{
  "image_size": 64,
  "rotation_deg": 10,
  "color_jitter": 0.2,
  "widths": [64, 64, 128, 256],
  "blocks_per_level": 3,
  "upsampling": "transposed_conv",
  "loss": "mse",
  "targets": "nearness",
  "orthogonalizer": "polar_express",
  "grad_clip": 1.0,
  "epochs": 2.6,
  "decay_fraction": 0.3,
  "adamw_weight_decay_other_params": 0.01
}
Rows from block 11 of a small model that predicts nearness at each pixel, named by matrix and row number. Each number is 50 + 12 x the weight over its row's rms, rounded and kept within 0 to 99. All counts start at 0.
After each channel's rows are labels from the 100 images, of 14976, where the channel reaches its highest value: "strongest on" is what is common among them. Only what is clearly more common there than usual is listed. The data: rendered scenes of coloured solids on a plain floor. In brackets: how many of the 100.
# convs0: first 3x3 conv (model.decb.0.0.convs.0.weight, 128x256x3x3, standardized in use, each kernel summed), inputs 172-214

convs0.65:84 60 35 76 44 32 45 43 15 50 64 48 62 53 74 23 74 60 57 49 55 46 70 47 45 94 43 46 53 57 47 49 41 36 52 51 54 52 47 70 59 43 43
strongest on: count: one (43)

convs0.21:81 22 42 14 47 70 77 49 67 50 36 57 44 40 31 45 73 44 35 60 29 40 73 48 59 48 49 56 35 74 53 49 73 51 54 34 24 70 43 18 34 52 61
strongest on: spring (30); cylinder (29); largest object: spring (26)

convs0.108:57 57 61 58 66 49 52 80 54 41 49 48 79 18 52 74 26 52 38 76 77 36 49 40 70 43 31 65 84 47 48 29 25 52 33 45 66 44 32 55 69 28 28
strongest on: count: one (63)

convs0.48:61 60 48 51 46 42 53 50 35 43 35 72 56 74 45 43 85 47 24 47 63 61 84 52 42 40 44 69 49 41 57 40 41 59 52 59 62 48 48 90 28 32 27
strongest on: count: one (51)

convs0.15:47 43 44 68 48 73 69 60 29 29 57 47 44 28 74 52 11 45 34 50 50 49 35 34 56 73 40 44 67 47 33 49 51 43 38 29 46 37 27 39 41 39 61
strongest on: disc (33)

convs0.26:73 48 60 58 49 43 53 74 49 66 68 61 68 26 51 59 18 20 24 42 54 42 17 39 67 57 22 60 77 32 59 27 48 46 73 60 46 51 36 44 67 54 47
strongest on: disc (38)

convs0.124:69 22 54 61 41 47 74 25 69 50 48 54 44 65 52 63 51 57 21 46 39 48 95 64 55 64 33 44 67 56 41 34 43 35 49 57 41 48 42 21 74 77 35
strongest on: tube (32)